From a checkpoint of a small multi-label image tagger: 14.7 epochs.
Rows from block 6 of a small multi-label image tagger, named by matrix and row number. Rows with one number belong to one neuron. Each number is 200 + 40 x the weight over its row's rms, rounded and kept within 0 to 999. All counts start at 0.
After each neuron's rows are labels from the 100 images, of 14848, where the neuron reaches its highest value: "colour at peak" is the nearest of a few named colours to the mean colour under the peak. Only what is clearly more common there than usual is listed. The data: rendered made-up planets.
# fc1: MLP up (model.blocks.6.mlp.fc1.weight, 1536x256), inputs 172-255
# fc2: MLP down (model.blocks.6.mlp.fc2.weight, 256x1536, transposed), outputs 172-255

fc1.556,239,203,165,171,198,154,187,126,212,164,175,220,145,240,227,158,121,202,256,221,178,183,257,144,220,224,166,160,175,137,210,224,134,184,240,221,274,157,201,271,178,164,130,268,213,211,201,225,182,165,222,221,232,159,214,235,232,210,234,145,206,149,212,183,231,190,197,217,253,168,241,260,173,179,209,197,120,200,146,194,130,259,118,110
fc2.556,252,167,206,138,206,216,199,240,170,139,184,122,171,209,217,157,151,214,247,195,220,208,116,242,181,226,214,159,175,196,175,199,251,188,189,223,137,219,223,245,205,178,228,124,189,187,205,202,176,228,169,71,201,176,178,211,176,142,224,196,177,204,185,151,187,243,208,178,154,208,190,248,210,259,226,212,218,226,273,159,227,212,233,219
colour at peak: pink; grey

fc1.413,206,210,229,175,187,193,213,204,202,234,161,155,103,190,211,192,218,177,179,197,209,257,193,230,188,159,148,158,160,212,175,183,192,240,220,152,179,189,209,149,236,191,160,202,160,90,166,206,225,262,144,155,239,174,181,248,163,234,230,174,206,163,159,150,186,327,217,156,192,236,220,183,199,212,204,173,194,200,177,264,227,189,194,122
fc2.413,209,224,196,218,255,227,172,185,198,178,188,214,175,186,418,225,210,131,194,196,229,188,247,135,180,245,224,313,208,285,147,155,188,210,199,224,195,217,152,227,179,222,252,209,203,205,214,188,163,181,233,216,205,286,223,164,235,224,177,197,173,186,201,234,189,209,216,243,163,140,169,219,203,228,200,260,191,244,190,173,132,219,150,307
colour at peak: brown

fc1.677,166,241,144,204,189,128,189,127,191,273,194,140,204,222,265,301,194,142,129,182,262,226,122,198,227,186,268,274,231,241,82,169,202,217,201,98,196,238,171,225,187,157,193,190,217,210,172,235,136,187,192,225,230,203,179,199,207,190,246,271,159,222,205,249,200,221,227,257,227,195,197,189,116,211,183,190,168,222,167,246,184,249,212,239
fc2.677,201,184,235,262,136,160,210,251,191,202,187,202,167,172,198,132,106,229,162,197,216,203,209,274,65,246,236,242,161,242,205,193,181,190,175,222,184,252,230,202,169,200,205,211,158,237,223,190,341,193,178,230,203,195,184,144,246,167,209,150,211,185,128,191,246,140,154,221,173,153,251,245,194,252,204,176,208,245,216,236,191,255,207,173
colour at peak: grey

fc1.319,259,193,190,142,231,163,164,144,201,88,190,238,185,196,313,155,176,163,287,207,187,226,252,214,178,169,132,197,137,213,210,207,170,160,241,148,206,248,217,221,178,84,178,160,206,211,194,252,234,127,198,200,246,243,225,265,259,183,163,248,145,140,163,132,221,193,237,242,212,200,219,223,180,169,185,270,239,217,182,186,178,212,196,162
fc2.319,220,229,248,199,255,207,264,248,189,221,237,247,258,234,128,174,138,175,163,158,210,228,129,131,279,242,187,228,254,288,220,160,233,204,200,171,190,249,242,239,208,242,210,180,174,104,192,229,144,208,214,183,190,157,204,143,214,208,200,212,186,202,197,138,176,215,154,196,202,214,209,230,285,263,199,265,234,205,227,153,154,265,230,143
colour at peak: grey

fc1.730,252,256,174,188,212,141,255,202,218,148,181,148,189,217,268,229,191,196,186,292,223,182,216,245,217,289,174,143,143,127,188,217,221,186,222,162,205,184,282,215,224,143,179,208,249,293,174,183,211,140,194,173,177,216,166,192,158,126,214,170,130,227,180,237,242,197,220,195,182,141,221,137,158,158,119,201,187,189,184,211,189,162,152,140
fc2.730,208,169,245,212,223,193,221,210,180,211,177,236,266,192,82,233,149,174,245,162,203,199,134,109,278,165,213,247,271,187,176,156,187,220,178,306,188,269,208,165,187,187,175,159,187,134,149,201,91,198,159,199,218,145,184,246,193,276,150,209,195,216,230,123,192,201,224,212,198,250,216,233,195,273,244,235,184,213,210,154,145,163,162,145
colour at peak: white

fc1.248,237,128,169,156,190,232,231,212,173,220,176,197,124,192,259,207,176,193,188,233,150,188,290,152,228,321,193,189,215,206,166,257,262,203,191,255,265,227,180,155,210,190,140,294,215,174,192,195,169,97,221,208,234,206,180,167,159,188,213,188,186,203,231,166,309,154,116,189,211,185,204,201,263,229,245,268,148,187,140,217,169,252,147,171
fc2.248,250,131,158,190,199,205,207,187,134,212,210,156,170,183,208,192,171,191,254,165,221,169,178,212,205,182,211,112,139,218,200,311,269,107,246,198,189,161,217,313,210,224,213,169,168,220,221,187,218,222,114,155,195,181,176,254,209,191,226,138,185,146,186,174,214,202,249,240,181,206,179,250,162,263,206,197,187,236,280,182,259,203,206,240
colour at peak: pink; grey

fc1.349,255,224,166,175,188,185,191,165,234,242,171,135,179,191,261,161,169,208,203,225,176,213,129,136,121,162,108,143,179,222,257,207,209,211,237,180,139,162,200,125,239,218,125,292,197,255,274,214,146,191,233,180,173,141,123,204,237,273,196,202,209,169,248,159,162,225,226,179,311,161,181,177,242,211,158,187,221,142,227,148,142,184,178,246
fc2.349,138,248,180,151,204,221,154,264,218,146,171,210,239,201,168,233,135,213,248,268,207,192,285,213,310,200,238,293,211,267,154,214,139,259,201,241,206,219,212,185,230,180,266,139,208,196,208,228,279,229,215,222,250,274,197,210,175,157,140,225,193,184,276,189,162,192,215,192,163,170,171,174,217,142,204,177,181,204,173,202,199,223,253,229
colour at peak: grey

fc1.124,165,209,168,201,179,180,186,154,241,136,213,141,199,176,260,210,169,164,163,247,199,230,232,148,199,211,223,192,314,192,126,229,219,190,195,191,175,243,134,199,205,181,215,259,168,173,185,215,220,92,131,231,243,214,240,179,126,226,182,205,220,246,205,202,259,275,224,199,186,197,175,266,228,170,223,199,152,200,176,207,154,258,228,199
fc2.124,242,227,178,239,162,201,212,239,162,233,199,199,168,212,267,173,227,205,203,169,204,181,255,228,167,263,239,200,243,299,248,244,191,89,167,149,243,254,180,213,165,242,141,225,249,137,177,192,261,199,174,217,198,115,107,232,209,210,237,164,224,194,138,166,238,157,158,187,246,136,206,256,184,247,180,196,189,243,214,164,233,108,188,101
colour at peak: white

fc1.379,207,115,314,203,114,178,238,220,196,292,219,188,198,226,299,172,199,153,226,146,250,135,195,154,220,214,154,173,173,182,218,183,257,212,265,148,238,227,223,229,148,177,154,226,268,178,171,227,199,209,75,121,251,201,189,203,279,179,199,182,211,126,270,211,235,188,239,265,178,193,213,159,182,202,198,226,186,240,246,203,216,251,140,171
fc2.379,252,156,239,214,248,186,239,206,150,160,131,158,217,200,186,170,216,183,194,121,255,175,159,201,236,245,198,224,172,294,174,137,182,259,156,166,196,195,156,239,180,189,286,177,168,223,203,193,54,244,212,190,273,185,311,199,242,142,212,217,219,232,209,191,177,311,130,187,116,231,162,233,249,228,229,204,261,208,199,231,217,299,132,212
colour at peak: brown

fc1.475,175,269,174,229,194,184,191,238,198,107,167,237,295,208,279,233,194,238,173,175,245,165,251,186,158,243,171,120,184,166,140,190,139,223,236,195,239,201,223,192,160,172,156,175,189,249,242,215,213,134,207,136,202,228,172,266,214,109,240,232,221,193,212,171,194,284,277,263,197,143,243,236,252,141,217,247,164,171,172,181,183,230,195,183
fc2.475,151,229,177,181,213,186,170,238,173,191,208,267,223,196,156,130,180,234,223,184,168,205,176,173,211,213,210,214,203,213,250,213,185,130,204,254,173,276,161,202,189,229,205,228,204,189,145,216,188,186,205,185,187,98,173,207,198,269,121,156,182,149,237,117,239,190,212,161,261,244,244,189,132,201,260,159,193,238,229,197,191,209,250,202
colour at peak: white

fc1.6,216,166,224,169,187,237,200,214,211,186,170,224,182,175,257,151,175,187,210,208,140,182,268,120,244,248,189,168,202,193,177,319,171,218,197,271,236,286,221,194,192,176,77,226,267,154,272,246,189,151,213,175,223,150,173,186,211,206,176,176,227,178,153,209,199,175,193,184,215,149,225,267,201,232,202,248,200,244,179,215,180,192,156,179
fc2.6,235,144,203,146,243,193,219,193,134,191,195,105,168,175,170,232,155,187,233,145,234,162,189,212,223,157,188,141,109,199,180,214,253,181,234,198,173,164,225,279,216,210,226,199,166,222,210,164,197,237,125,149,212,163,207,208,186,142,235,186,165,187,237,217,205,230,237,240,134,247,177,252,178,238,213,192,194,182,282,172,244,201,197,227
colour at peak: pink; grey

fc1.344,185,194,231,211,170,163,228,171,201,270,177,221,164,183,318,174,250,211,204,189,178,207,118,252,226,243,236,233,184,137,197,171,204,238,217,143,239,218,189,225,147,207,297,164,233,227,177,204,265,193,199,287,219,227,220,190,311,149,205,157,198,110,201,235,184,280,228,221,154,145,241,214,216,183,223,243,118,243,225,175,259,213,212,115
fc2.344,197,222,233,187,219,202,143,139,158,177,213,204,168,236,111,206,190,192,193,229,167,167,192,182,246,260,152,221,226,228,192,262,172,188,197,208,194,212,232,250,201,216,147,235,251,255,234,170,94,211,180,193,231,243,139,199,223,235,186,250,195,197,220,248,213,185,191,243,251,223,173,124,213,179,136,186,228,195,179,227,205,178,217,234
colour at peak: brown

fc1.468,201,205,167,162,228,165,183,184,228,189,168,176,229,199,263,152,196,148,248,189,204,266,216,147,181,164,160,193,192,173,151,250,153,238,223,240,201,157,188,145,197,185,250,281,175,195,280,206,256,143,160,203,148,168,224,120,228,210,224,154,174,168,246,238,197,234,127,230,235,242,227,180,168,193,148,211,181,159,149,291,175,206,183,197
fc2.468,200,204,208,162,220,277,219,206,182,179,218,185,143,179,77,258,159,214,184,194,202,231,148,210,265,215,187,185,166,170,139,212,217,194,217,205,145,160,221,265,192,264,175,136,182,225,157,174,268,225,242,143,214,129,162,257,102,156,106,228,201,247,211,155,165,188,227,177,176,127,175,172,148,201,244,147,206,158,178,170,147,148,193,267
colour at peak: pink; grey

fc1.212,222,192,210,222,232,200,157,231,236,187,190,207,192,210,283,189,258,240,189,96,175,171,287,226,167,269,212,140,202,172,132,195,173,230,203,66,231,219,227,185,249,178,197,200,217,199,171,219,212,218,205,147,190,167,226,277,277,164,172,167,140,185,118,186,185,165,172,176,227,201,222,159,219,156,193,154,227,196,209,187,343,219,190,168
fc2.212,191,217,252,204,243,192,152,189,188,167,202,211,191,200,0,158,173,189,317,193,181,148,246,187,234,107,140,261,162,208,265,208,149,230,166,195,171,232,246,243,147,199,223,210,173,204,221,165,87,224,182,186,191,266,234,225,254,219,200,194,204,221,230,173,111,188,181,239,215,309,235,179,207,184,228,205,198,131,208,168,114,209,203,172
colour at peak: brown

fc1.558,172,139,146,138,184,172,206,215,165,260,230,188,191,179,251,196,125,140,149,243,149,262,297,113,263,216,215,142,242,214,230,257,172,122,206,197,217,212,139,202,169,230,162,242,202,145,233,216,156,221,322,212,208,182,198,169,166,305,196,228,234,203,181,211,259,201,173,202,198,199,159,215,225,234,259,238,152,171,123,258,138,233,166,183
fc2.558,211,168,187,192,209,167,166,177,181,155,171,202,165,230,290,214,195,224,243,156,269,177,143,249,160,261,204,104,125,225,156,202,218,188,214,151,230,167,215,288,195,196,202,90,213,253,218,206,254,250,137,109,212,192,205,239,178,158,152,121,167,147,177,139,188,211,250,224,177,224,189,269,163,254,219,150,184,245,270,188,239,173,189,199
colour at peak: grey